From a checkpoint of a small contrastive audio-text model.
Model: 13.1M parameters, encoder arch convnext, encoder norm rmsnorm, encoder patch size [4, 4], encoder depths [2, 5, 5], text encoder width 256, text encoder activation gelu.
Data: trained on notes from a synthesiser with random patches, 78125 training examples, 69.5 epochs.
Rows from block 4 of the audio encoder of a small contrastive audio-text model, named by matrix and row number. Rows with one number belong to one neuron. Each number is 500 + 25 x the weight over its row's rms, rounded and kept within 0 to 999. All counts start at 0. Numbers have three digits each.
Before each neuron's rows are labels from the 100 clips, of 14848, where the neuron reaches its highest value: "strongest on" is what is common among them; "peak in band" is the frequency band that holds the peak. Only what is clearly more common there than usual is listed. The data: notes from a synthesiser with random patches. In brackets: how many of the 100, against the usual share in percent.
# fc1: MLP up (encoder.blocks.4.mlp.fc1.weight, 512x128), inputs 0-127
# fc2: MLP down (encoder.blocks.4.mlp.fc2.weight, 128x512, transposed), outputs 0-127

strongest on: triangle (47 vs 9.9); square (39 vs 10); pitch class: F# (34 vs 6.3)
peak in band: 500 to 1000 Hz (99 vs 12.5)
fc1.196:433522500530522510464488478494478536492504482505476448468550552518493486497474507492481487542505507540503506494497508503531489492532513531496478511467496544501478529495542478526516487517556487539486494478512481488492478492532527474477457512488470492493473485483527483504507532514479535494471497518545447510484455503479525468501509558495544492503521456481494470494471545496481505515471
fc2.196:508466499467482520506493495453495522475486502523491512516567503471523499518488456492501537543540480519455505510479528514515508500465508505499506530540540514479462505547488468464514505457516489512481488519524501547495547418518496539517468492528480501492511522492483529478510532496549479505449468510495485522477485502537508469492511456482504519483490473456488505488511460494494497523507

strongest on: triangle (35 vs 9.9); pitch class: A (34 vs 6.8)
peak in band: 2000 to 4000 Hz (52 vs 25)
fc1.61:497464482502499491539518448517489489493494503472482477513447489508498554487504507509513423544480506486504491473518506506472501507515482560498468501491479476493521510471487511505529525457479556487486474530486486495517539509502552509497513528535498423560492500514538514514503529487470528464469500537529495519498523469507506494484532494487477564480491496484497522500495491515518535509506
fc2.61:505517444516517471473489501534531475551472490484517498523492525473509490488518492532486518514519509479503489482492500504483509502500488557473494499508495523503467506498485524478444488464531510479497444514480476484546499469521467513520515496507498495462492491508532527515437549498459561488490525496456518520445452513524489513475495476487478505497479488458532503492516467555498451482498

strongest on: swell (59 vs 24.3); triangle (41 vs 9.9); pitch class: F (34 vs 6.7); pitch class: F# (26 vs 6.3)
peak in band: 500 to 1000 Hz (76 vs 12.5)
fc1.142:469495507520485520511509467491496522509483487512473478463459506542488541474486487493446505505520483544498488470502520483446443535516509448485526545461501496500511456494518515476521481503468526539491506509533504436505510516499497526468504527486484477468459482464535488484523476459490520522498503506492501494500506507520506505500523533486517489500511504569550489523443449498503495505538
fc2.142:494524501501455481443471498480523506459547505553494509437453456517504532476489501512478513526485466471483476521520526508497495513489480507469499506490529525544501494499474484509456479458503477516505477510509502459522537513544498507513472519455484549510517476514523523492515521520486482514488519511497457533455498514524518462572537493498468474511515516481509482489501486463509498534497

strongest on: triangle (50 vs 9.9); pitch class: G (32 vs 6.6); square (29 vs 10)
peak in band: 250 to 500 Hz (50 vs 12.5); 0 to 250 Hz (33 vs 12.5)
fc1.485:480527502484507518542499468519516480500488491479534511483451509498530484487496506502526507478501512565498471503511508494511465482500479465532524501465472493449494477547500545529528506476484470496491481527405532493485495485481495487489473461477484510479492544479465495498451523450511516463492523507485541478485520510448498486540482487516535514537500522503472517489455498515515507466504
fc2.485:518500486529509492504487498500494459487520508492500490471499529501497532492492495483508441495497485529509517495470449537494479533468450506533494494497468475513491531466518483504470469486501505473524503472469516496531517442546501452465509520448454476493535492481488509481502487474470497498507525544488476493511490535501464504475496503459467560498498516532493482527480490518544576453484

strongest on: pad (74 vs 25.3)
peak in band: 250 to 500 Hz (98 vs 12.5)
fc1.336:496495463491489549548476517520498466496499491483497483489523501484522497514462468520493485516462504524468474551501515482492560460498501558510499506543479459503537490526504498532497453510511478513453515478514517543523501484504495520450494541478463486537521486527476505499534511498496528524435526511502513505522535498466521549484465498551513510498510515527530519511480497490471543494498
fc2.336:527464533514545528503507474515506528525523517488479513474472490508480504500469524508488458479503491474459488459518510478463500501534498541495514493451523520434494449455533540491461505502482502485501508471516476502532519500505508498502479528531489480533507551519460504496453472492484505525524503528525473522479494544490516507463494457496523487494469546519517500451514510506564529511485

strongest on: pad (52 vs 25.3)
peak in band: 250 to 500 Hz (61 vs 12.5)
fc1.334:529510493482509541543516511514531470537504516474487501509524502537545490531534527482510501572484510527519490516507531479509468500519480523490499473509508512487490492498485512455515473517442556513504474494476438495500470497499484485502535527497519513532488472531495488509524522453490484476515487512538539494481538480447480486529553509537447497502515482494469515457520532508503479506533
fc2.334:461477494498505558501510530521508509525492502514470504546548519472482536524540464474483462534510443500507496483514506501531517442507488513497499481471474477512522508511491508502497511446526531494519511527492477529503528449528520501488499481485481485493478534468510486511476505492480442486490540507507511511506515525489450507464495538482407491514487500490469484506507484471536531471518

strongest on: pitch class: C (48 vs 6.7); detuned saws (30 vs 10.1)
peak in band: 250 to 500 Hz (54 vs 12.5); 0 to 250 Hz (40 vs 12.5)
fc1.71:492521512480442430470527464484499510482481500552516508508506516499524503477520476496491481530482516531530474524505466520490507473517477450473485423530488480515517530491494493502525526530503512505470484516529512543534480437487526431519563493478477501472561505504509509492489470512500477532506477513505492488506524477483479511502501484514491521506496496504494505478525469505509490471449
fc2.71:514538489500533513530497517518485515479472511475490531513535502494522519478473508477489517472540521483500498502530469466557524449480527513485495540535493517536513504490522495513472534523544506452526490534500563473520494524536523530501492479511503553486459493522493526533484496551505545483541521485495501500542537489514497477474490530527513548548492518516495519500493517525480539524493

strongest on: triangle (29 vs 9.9)
peak in band: 4000 to 8000 Hz (72 vs 25)
fc1.302:507500489526467457513492520515492509481426516520477498549475492530534516540471452537483545502470520486495510494526477457516511483502525518502441487505519446484471476479473503494509497489509512511488473479489458511558550457511544517508509498509493554483486510470474510517519501500500516506462480481539485499521499503499513554503473497498473473453477500489474532533489480534517502480485
fc2.302:474447531523514520463476498529451493550515486493533494518521461509563501538515516520502547503479517527504541521484503498508526513481554516479520508509503537504513508470543478509488488514491546524492522540538468476507519476535562526479474498482510513529495463517480494486486504508454506504502501499509483472512490495506517486512500464520495522487515493498492509537528465447483426523480

strongest on: gate (69 vs 25.2)
peak in band: 500 to 1000 Hz (62 vs 12.5)
fc1.506:519498502443459510536548511512528430504487501489471529546496529539488475497530484529518514530486461496538502501522458470512512509490499500452510457535446552502456471493499507537479496508501483519437525474523487477502499497482503485497483454507513496519500473499501493503494517513492501478513486515535463514510435512549519540516503497489495523498473518532477534517506493518506499508538
fc2.506:501528506444517509498513475469502468497434466534488462488484469493466537521542502499511571490462485519499503484514557509494498491461515515501439520509504487479539521514479470512549469475476527506478520519453508508495516491479546535515476508480515465524493511479504472517494513482519519502483464518483490512536512502469522518490495513448483499504509517545480495488519457499471504448505

strongest on: hard sync (32 vs 10.5)
peak in band: 500 to 1000 Hz (37 vs 12.5)
fc1.491:471482445474492486497543520487458489493509509523506480504476470551489487471491543473525536469515490550500465487542536499516489497494485538537505481541500452513520490508559505510514497472464534510493525454504495515502509536504493472516512527542469497506491511551487514460507536535468541518487538538516505474495447475500492470503502533497490505527510532490488497486552518493476495496475
fc2.491:444487524461507505446520516473533481465494515493476529520480455436505496499510469508501496482503436504466495493522420527491511522537492525487501476472484467488501491503502516538493485541503504524508506514488510473492524523495513514529504504493525489511495502462506536559499502515474519483513491493507481536540531453530527486552482511493510436485497476516519492471517516523513485457476

strongest on: pitch class: C (53 vs 6.7)
peak in band: 500 to 1000 Hz (75 vs 12.5)
fc1.383:471552502494479511496524447476515529449482495474512468523553510556516488498500497503485485540506565470474522484466516472513515452518479520438512438510500519504486472515482522511470513508515541522507490500486517537496497526484495517505532464483507518502516452497523487509487528452494475462512488492439518514488479507518498513483462515474539515502484529517472524476495522487469478503506
fc2.383:461510551531493464510459482541503500485474479525494516499519520533473511537534484555488502454488488518523497519487512498521549483491476547470502491506493551520502536531475482505535521524496488498510482483490548552503468503581477517504431460486503519465515495480514508503506512505478533456485477525503543496504474513502487495490513497509483462454507518522527517513497494502483526496479

strongest on: hard sync (41 vs 10.5)
peak in band: 4000 to 8000 Hz (93 vs 25)
fc1.2:504472438499517504511519522487489487459466487446442489466494507489605532459492521509504497504526508521474517492475496514502517474502489485520479495494498535534491476510477494530470502484517477504489566525501470491516492472508526460498520570498490501515513502520498481528521454544499512543463493475496499485517506500494496494513528463499513541505475538497524517484504476472506473476483
fc2.2:514469474512508493482523498484530510511499472491524517492516482513501498475523541519468457498557491509492492507502517501513490538498546535490492485528528537464461500507524513483483514486496511487520520444477471519529507399499502514461494502529531485455524514541534492472534510509503526488556521534463466538533511483499507517490515515493502489527482501498460515515491469466516544456513

strongest on: hard sync (42 vs 10.5)
peak in band: 250 to 500 Hz (52 vs 12.5)
fc1.326:460509508476492498493486498447439523500502529495496527504503500495524489493500483551513485556444515560501489551499452525529515526502515487474468481519510500514504548516475491467518416488466487511518515502523436462523493484463510489513512500473493482507506492481494507487486528471537455477527461484476498482458502482469488489533496516513488510489494534516525502496519474474518487505529
fc2.326:469513466467524491525508526539469552490496491465508512515472499489502529494528480486516527534500477500473486556519496513542519503483502523488551545491509478495480517467497464521508514454476476498548490516515533520513469495502525458490456490500524506447530507507487502524547528515540491445518532507500490499516470547476530509462473513555493458498474512486487511520515504502487492468540

strongest on: pad (57 vs 25.3)
peak in band: 500 to 1000 Hz (39 vs 12.5)
fc1.200:499502471502477523508510481485496467500499515477464528486455485543441483514523495499541501513484478492517497496543517509511478517507537524475493489527487487475496457433488553506514540535449516549470478495507477512523460501473536495483463510505508471532472525461506517539486553529531466477513489504513471525493535519522487486489477493506476508469446503493491514463504515516493532502547
fc2.200:490506474520489507501469502463484494540476510529510485528485439492490485502523472496443467498481481493502498497513549526517490459471499526530462543482495483502558494505462500452551455485510567519473522521502527513533548477484505525491483464523515444475462491512513530518471500498459465515485464516489520503507518524482521511502485506493474483483500486481460537518518517509482466507515

strongest on: hard sync (52 vs 10.5)
peak in band: 2000 to 4000 Hz (63 vs 25)
fc1.108:496465509512483477508518543458495496500502477523511474494492496478488523513502483526498510516543503515476516498471520488495511514519494499478454483492491498530471506477497474497499483554487509494523488499506501504489529506505498490517490524504517509502505544528472482523496486535584511365501488517516571519467524467463490498520490531541521477470470525486502489478479494472505526501477
fc2.108:492454450442456500484483458503482531483500521516483475495507542489493511488527476477477463490477500510511532480468505515506543477505486487505528484527528505499488474458516537534503537456485541512541523499475503506441505506512506469525505512522508521502467475449541478479546502422485519471479498514468537479515515540512507514508517496502480474535522488503518525503498506497544485507478

strongest on: noise (30 vs 10.2)
peak in band: 250 to 500 Hz (34 vs 12.5)
fc1.285:495487514493520466524531527497523481494512512492533492508560483513506495503480487506505530531521497484494525505505468496491484524496510504478495518563468511509504528543539531501521525503524533474467521517503514520516480496484531500489495503475502466469509468505525519525495454504496501501433572490545453495511491477492511489485519490516529477481430505533472502602474509499505519495514
fc2.285:543532498491515494526519505484490511483516532485556527524448505477558491453510508483517482520526509520483520523451511507491512463471510532551490529500529470492481501514532492518474517466556485502499450493525511488510499499519497521500516526535520489481509473495515480504469462489526533500527514487543493489456493515495480479524485520532535536467457531474473491546507504489515542509440

strongest on: triangle (30 vs 9.9)
peak in band: 500 to 1000 Hz (61 vs 12.5)
fc1.386:502504492490485487478527519478522491507529543491485497514528464552532463462550468498564481547506522506510511544551518511482498528511471501505493525497481496479507496504440505513482457505468481494487519469492558494508504503483519499507495527500491529497514548501464516512497498487530510458532469485530505467471514453500463472479497503480538521495463486497487557485515465486491518555478
fc2.386:448481507510510509507543551483511499464475483502489499538506540468543516558487490440494497524513522487499476466487511498434485505539502520522494499511515509535519476518478515523481542501521464526495494513510493509529504490490499480487504480487478535517468491502505562526513518436491495472534515498521477478550511467498468498501485488496519514447500446521480550502488517511489497472457

strongest on: filter wobble (48 vs 19.7); resonance (37 vs 15.3)
peak in band: 500 to 1000 Hz (30 vs 12.5)
fc1.317:507501515462468494553497498497526534523503457478513480488485501503440510499450448513488484492566507573501499507509483498489517514489547528472488481465510518541454493536508499518538476496481513534485484479456479497533528555504518507508499470478496475518487472520529492526508486474506513485551517485506473507501471534496502489522455513452468491513511506486504494503501518470494439493490
fc2.317:552486519492513497543469487512541508496446522458520486489523550510483497492517539557489491514486530513487482483490538519462474513465473524491480461549453502514513490517491483460533533439520533529510516515506508486496516498490521459500523459496519529526538480520546508490503502493467471492496488512508466502508524527497477539510522494439512500521497505502523491459486465536511465495512

strongest on: gate (52 vs 25.2)
peak in band: 250 to 500 Hz (100 vs 12.5)
fc1.474:505508501508505539493485532535510479516534465481550500496507522506531543498510506518480470469494433495531508510486508495502463482509478496520519534508561528490547500503513478477462524526525491536503491534501479515531512487512518530475505498468513484484443478505507500516474511498472562476460467528522505500467526447478486535456512429502485511501467495501493516495533484507517457524501
fc2.474:534530472483495535456512499498584495500502472527498464481499478461542478509481517515495480499529528493493499489519448520504504447492536513471534521498499504458469486484506482498492501525485454498505521476491492506493464513437494501557463488483533509444462501566476480464490502501509505488540524458509508492487521473503523488535508493493513504485518516526516488496507499443529493490482

strongest on: filter wobble (47 vs 19.7); resonance (34 vs 15.3)
peak in band: 250 to 500 Hz (43 vs 12.5)
fc1.327:531479498516510483479505547510507485493512442495419471481521494484513527456447520457506448500500531496498491512546519502475504493460504471464510480442530550493486568498482490507538508442483532515519498512474482510510519486505514477470515501472479493494495499528500499489507507520522521521502504502500511495513525489454501557460533508502517486520510500529532488455512488499471480470505
fc2.327:511491508530542499514466532520476561479485531495513506488549466512515491535453483513508514465515481493492487476518497551531516524463477485496517504520472505492501511494558534457488487515502492522552490500438517506525486446520464515501514513499495482515498533519521499480498508501494525524515524526523537549487516530498481490507536517500513482503472479517496492513500492469537569429510

strongest on: bass register (56 vs 23)
peak in band: 250 to 500 Hz (58 vs 12.5)
fc1.122:438516527500539494532513518526569480482477476513496511483504522511487482533498515520501537507533512520469482506520492503527489540510489546508545489557503515470517508504541453540503529496476489505506532493494543495492495497537474490485514484507517478515430465467505516487469465541489507470491507495469509498504544470522494529497505447498462506531525442515501518480476482530493479484491
fc2.122:523501544440489500497511507496499481512490461535494522515554511462460521481464491504545481467496508490521501509488494528510495444514543498477523485492518500480526493491474494504479508478456509504485501493476478503475534454525526527475477540536482476460486463511487527525496476530499458483553528507523467437488482500503500469517493507514437525502491539502487517514522503527539548492507

strongest on: pitch class: D# (37 vs 6.6); inharmonic FM (31 vs 10)
peak in band: 500 to 1000 Hz (56 vs 12.5); 250 to 500 Hz (35 vs 12.5)
fc1.430:498477505513519504477517536444492518619496491498505572498515508493489504504513498473502485511538506526503518523505496484479528499533489534517509540498503529515470498501502483433523519482469500506507463498507487488486496529505491518451495509520491506489535474538508488521512519509460555482531515472502489505479528481484498537487545504502505467486494443451528522499461504492511494480479
fc2.430:521497519489516521482488517508506435447516511475491492482481544491464502498495508513499474451461495523476496493454501478498516518515475470516509512527489508537493505482504456488476543510519497500477481498540516465540483459449488483447465493510518515502415486478520474454511501465493531517497473499488488500496424473466478544469502508462488503482508523500494508515493483503527530489485

strongest on: resonance (77 vs 15.3)
peak in band: 500 to 1000 Hz (30 vs 12.5)
fc1.144:488509514518529526504464476451470506509494516475471521485513498518533483502521494512592515513443534513454482527513483452516478522525530478512467552461518469468547492499434508481525503504473494475502489479488497477488494516469495545482484512534509482487525500490480503480473504499480513461463477503516470461504532489525519499479487462532472483483518517509495528545516516508511518530505
fc2.144:504502501517520507499515494549464526497510494482470469487495513498514483506467513523511447510519504548475514489519512502475482499471469503497488505496520517496514526454499507500494503485556468491555522519511488457498459521556509502526476487510505487501494469536529428492530469473494489459565484493466468538495516490512458554465483492468482502506473446484517478493466495517502455503467

strongest on: pitch class: D# (37 vs 6.6); inharmonic FM (26 vs 10)
peak in band: 500 to 1000 Hz (63 vs 12.5)
fc1.151:491510512518538495496457539485517495605514553538479553527472487478484487500477467491507505546517442552514496518511497490498513539504517540533505494489482529494506502522484507489497523494494490485488519471530484492494507479527511529478519535495512509504540510511516502498466505493518562515510546485504491501486496479476530504502538534529471492523473452462526544510483477504470490503481
fc2.151:472498528481511513496497504527501426479526491502466499469480553498511479511507495461523495501526504515463496493463534498527533505477501507500460542522471530489473505511508477469518449502529486514497535466503487503533470460454509526495447454524462517468442511480499509469528551491496529506492456513488541499539457516460538509517526496499513510503488509525508488534487519500473500495527

strongest on: pad (60 vs 25.3)
peak in band: 2000 to 4000 Hz (50 vs 25); 500 to 1000 Hz (41 vs 12.5)
fc1.252:495483465521496504514457525550484467512488519498559492476545520503477440516494479485508531529502471514522513492481510472556498495536496513470497530537540498479464503498491523505459489530519511545546476488452496532491546474515470514487513499502515497477525495495493494489513507496481527467551476530507501502505455488508508521499493469554437499518476464503472462489535501534511489515513
fc2.252:491491451495508526496460531516517501549496514521511482490471446525470482528493511476484535460496513446519537472464448528507477488468479508487467500550461495507475526489558505491516526521458497469511469522481507521549490477495547490546486519489521546523505494491499501510492481508522465506461488512533510523503526505515493496505533501552455475519480502530528482501510528493513524489532

strongest on: resonance (63 vs 15.3); drive (61 vs 24.8)
peak in band: 500 to 1000 Hz (41 vs 12.5)
fc1.441:494486566498474456454515496491473499474544454504517523508507495511528525520496512529514550515488479523568477479507535463466508464531502518541484510505510478504525516510441491501511560516529495496530474444493482516500508499442478539508499451507479542480491487508495542513498502504460513500464513508513498489483521501511521487495497508478472493490519492528502461478521546476488537513501
fc2.441:460497465519486510476545499485493499507468498480467486520474502472499467502510486502481518500509504551523480465510520452483462502489517495525503503461564517503483488526515524513503488536510524509489534453495503527526450501539481518498516505507521504532518491523542469465522490505493460527582470517511498530520513487511480487507511517462495494505523547548479480456469466486454509548503

strongest on: resonance (44 vs 15.3); harmonic FM (26 vs 10.1)
peak in band: 4000 to 8000 Hz (50 vs 25)
fc1.296:481535484523513480467491516524475517530507441493509505483487482486539516474492484491554533444505509559538511514518508486499510474546486460512513505440495496502507509478482519491518524470504485539535498551430547516492498444482511483510469520495523497490467517476463491491464475499508519497556477490538499503482514506451511487503500506498534488492535506530477517514512531519478488476513
fc2.296:485525516525527502475485500503522496486511540505483483444506519479465468475476492498523521468525492474490519524501474540519515491531484489524498489533471524466516529460504518526493476497492483507538487539453499507539469420471506485492519537467456491482513484516489462495501510485492478482505522549485531461548505504480466507518546518498502527508492489529534537483510480476507551442510

strongest on: hard sync (43 vs 10.5)
peak in band: 250 to 500 Hz (50 vs 12.5)
fc1.408:481498485485502462479495536472488520452508484541513510508500520509525538478518489475511526499471506559518482468496537492530511505538514506481502462498530476498470499542484479484472467495486462531504533466516489473523497486522504442524507469495495544464517517482474480460510535522469547484513453490524472481492535527486486469507491509480470472468514498493483457565488537511506458529513
fc2.408:522544512521461493507486480497506508494511506488463542473492503524470480457507472505514463499494513520447512532516487476439524493502532505491488477557484517527492507508519499513488501505511485499471507494445481474529477516446496506534504463506518512543525471504547471507521463482467508528535516460559482527473472504511548478510502514474489489465475519463535461493503459482524482494531

strongest on: hard sync (27 vs 10.5)
peak in band: 500 to 1000 Hz (41 vs 12.5)
fc1.167:502488478552457508508498527527495486519517522488547482525515470499510474520504477466527513538476520480481515512522431460489494514505499499455512511525475484489492459505470516490486497481481483518470534492456498498505512482482524484476512491467494483480473515482552468521472520508550493472491516500483500508469501509509537510467493523438479490511465483443491543465502437467515464475460
fc2.167:462511515521471515484497473526583491508454470463469484487513504521496472469529495517537494453498503516464535503493509467493487490487494483509515540470532505518516513496485527488470525518501494527476462483428517477476477511524529518481474509460461495519508514535482456487518466522530469504495480512507476498481516505463500523526480501444503543548491529490517513516476499496455506461484

strongest on: pad (54 vs 25.3)
peak in band: 4000 to 8000 Hz (85 vs 25)
fc1.179:526480455516491499530475509555515527544512468519539492510480512473440549516521497529533500498505467522500483515496485539533517466499515497497525500508524521513487472522536517545473533523530549543535486483469475539480487480503522471483505488485462499461486480472513507512514523511445541502525488527506506484467520473495492541485512498489469509494441501501491453515536489517473498501534
fc2.179:491472508508520509469521476513493537552482513487501488485456467517522482532535503468527486505520506508515460526482494526490496477492517477544488524547468512495501460482463520485512509486457468491496520540498464534517477497450504503525530512492513489498501484515478478544497498477461461491496468471452451485499485512470487549517478501524484529460441483507482508501490564484486553479493

strongest on: noise (51 vs 10.2)
peak in band: 500 to 1000 Hz (36 vs 12.5); 1000 to 2000 Hz (33 vs 12.5)
fc1.443:523497481461514492521521541513469504511478519509487456528513541491492554486465491453495476548522494505483491511500500482549546510494495521500484495536490484515494476496486473457520502531465500444521523489499442484550523528504515523524557552507515515515492523518500486518526494456488501508485508474462546497480509445457509495486498525479460492461494510525520541510499484491464505519486
fc2.443:514495494525550472467511509481479514507484470517520472516513474528503539489517502502494538528508450531521491467503467513523522548511536535503509518520493504513495480494456497534508517517500550487512441459537454506482545500489511469500468485472516470478509539477495501538459463525517517493492522483512522548464521475506499514493489475490459512512497469460525513514526499498555557480480

strongest on: bass register (69 vs 23); inharmonic FM (39 vs 10)
peak in band: 1000 to 2000 Hz (55 vs 12.5)
fc1.354:510487494535489533451522470520435482499470540508518514553517541505521524513507495523529511493468483553494537504497512509507507523513471532496484503469526499495487517513504499501523511542522534473479518471478492483576528474537509476475501522534501464487482475477538472502503503491527549475471491509532438488499526482479515517466495544498504503461524497500500492490526517512546539506528
fc2.354:506478467533538528476512511478490473507516484496521473506496509534502533502524485462489457495492452503526458468457477472533513491464519506541505553531532504513504494453518526494484458499503503463502490504482508502469455500493487509453506514510491449494541521480518511519522584483479552546528503509476495502473487527482490513515529477513492483467467511488484494516464490537510463527509

strongest on: pitch class: C (88 vs 6.7)
peak in band: 250 to 500 Hz (91 vs 12.5)
fc1.89:469498469507447460475549465483508488545472489492511500504469529485489511501513484508489489497477508462493488489491528508480497515512482466469483452553489481504486496526511518500546521513495498505515484469511568515520494510501543495441565504488486484452537513490512508509499490478457508529520478476486516508495518508495459470488467548536529570480522497535507485476539486492532488499499
fc2.89:480519492488504511498474480420525513459518512462504487476527549538513468519503493501482522485501499521508499517509522507506580512493506514518512501505503486504497492522484504490516502493516506521505527507493519511519488535459512496470498485490501527516474486507531470568491574561487503503500484479529535487510458514511506522510508522549527598496533500511483512521463470517514490485503

strongest on: gate (60 vs 25.2)
peak in band: 500 to 1000 Hz (44 vs 12.5); 1000 to 2000 Hz (42 vs 12.5)
fc1.137:509464451480485530500533480514503474477487459497468493503550496520497539505506478536454519532533489487493476523543529492509531477492452521493491435480542495506490451531500491549545486506498494521492511472498471526486499554511508524497533546510483488542510521462526520494532520543482559507493490504498502484531505474482505482477474484478527535467484487532512491521497510509491500481540
fc2.137:494523560489509517528477497498510528567488524515496499539522548472514508505502522478479529513498489459480462524535485490472507501529531534486510498484528505512497502465487531518497496534472539487474507470530485502532491502494494506461479516516516532444465483525531464449497532481496563507476508512512503515448505511508497481487513532496518474535487544523454530478504488467507537482543

strongest on: resonance (39 vs 15.3)
peak in band: 500 to 1000 Hz (32 vs 12.5)
fc1.243:495519505518505531504459484501478460542513495531506517492474505457504547507511515561464467447521524534548505507510529425524537492517493476481489503484522492492535469454488525490491501502483528501521498531484511521478450453516455536492488539517543511477471471460483523512513527476535474508499466497502512506485543502491500473518492486528514527541501531507494531515492496508519477512486
fc2.243:523479520495482472458484507451513468449517509515508556464488465502513471509495509503494515487532537494556509520512486532490522478493467489513487526484494552491505535477517500501520520488511458507475490471519495486536482461496510493464520530527509525489512509527413482477492482499472467466500506549454510498513504491519515510495516533546477479494529501435497503501466484472527541485491

strongest on: pitch class: C (25 vs 6.7)
peak in band: 250 to 500 Hz (69 vs 12.5)
fc1.161:526512495525522462486514501516528480512546469547496505542517522511546471487489460518523481535464480461468481543521545452485482478471484491501472471497496501467506519500448525487491534488508511485495510495498490529512537500492497492461540494496498540509538505521539482523532502483471506498518507522553482522490471464483475532521461506505539532495480531533519478501472467529520443478490
fc2.161:513484507508490505502507478448567517490459538516508457521506511524556473485462471507533513520428551493462525487519490495501506458511500481457512482519530525540472521531535498470501517474481475519502507481544489527546522540548513461510517500501511469496474487486484506480479510488529493455507520535531520496513503471502522501520485500516530505526541511495481494497463456522504505504504

strongest on: triangle (38 vs 9.9)
peak in band: 1000 to 2000 Hz (34 vs 12.5); 500 to 1000 Hz (34 vs 12.5)
fc1.83:548484508452501511522480533484497526500533503489548513501528508518502472482457531510470463468507531489476530527455498462478495502505505495524527488477427489561455516482495492481503507484493507521509519506507507488488493529471511481485511490527491574548537472486492497547537458498482511510506540531528523476498476506534521483512498495478489522544520515489517484450458496496501497538493
fc2.83:446480541483460500487457534497501502516506498483498494480510475494485497477515466475493459478465491474533498513478505533485496530471493515486495457572532494512476517535508466476479522555479477508512502539504499466521505515479544499542490466516499507500493519495459472494455456508527517528486505480508519530455456531513514491456464511507480506490478462500490498465461508511477483536550

strongest on: hard sync (54 vs 10.5); resonance (36 vs 15.3)
peak in band: 250 to 500 Hz (50 vs 12.5)
fc1.254:471479510524459512502513511492507514488488517499512509530543518541455503506512490507506530475458515501556485542494495480511545545520469459478501531442465476504462457499495487546487480506523483496482485444495554502514474521465507519480467494492476464531500465514474532517493507475460490491499498495523468501522511528537517484510454484489511513478449462535533524513503514481495518488463
fc2.254:499510545497496500482528523464468475552542493509535509504506470458478510486482547506500510506478503482523518571517486488533511486522494496506470511509504512485522528477454530470491516492533508524484543489495458482498542523488516511520470516500484492505511492518507493501497542526507531501558539475507515530538495511480469474480466451512485451510557452534521518501476495544503485536482

strongest on: pitch class: D# (27 vs 6.6)
peak in band: 500 to 1000 Hz (41 vs 12.5)
fc1.454:493516472528502530510548515473506502546547493515471494498570499549504504517504425475537484516529494514495510527513518493461516492490524532481481435499470545503473471502517497516512434541492493488534481499534496532542489508531500502493486497497514505510513506489497483496527509503494484486497540448522515503525485512526470502513544540513492507495516473495527475474478549484488531533535
fc2.454:483495453534509516529495512511478501510468536500497508520527499423536482488491477467491475494515460476528467496492507482488524492513492471522476438508505507539491513491491492498469469502498487507520525504526477516536501452504495469506462487507454526518464479431499458485484548475493515483499548557469529464516528472505465478477526507494510451504483509480530519530474482496514495475511

strongest on: triangle (40 vs 9.9); pitch class: E (35 vs 6.8)
peak in band: 500 to 1000 Hz (59 vs 12.5)
fc1.197:500507478482473491479516487534507482508518509483500518532476529566496465531479546491488504471545517533494523551512469470492487499539505520512518502510473521482521519467524512470519545507472491544530483538518475531494540500509515529503500457464501491518453455476495502485532548481494483514500482459507457511500488541554506531526509485528484507473551507495520543482507503492452491519494
fc2.197:530479534510493438506487491533500517431489472504453515486498496464491485513501466516504487512427492549486480484471543518514523502501532474525494487501507510508482500515509520467520530459487466491498500460513519497487518504521544494537485515543507504506467470516507496473460484467532483451497526464507470485505526561531478527515533467472522475486476482505505537509518483518529524484527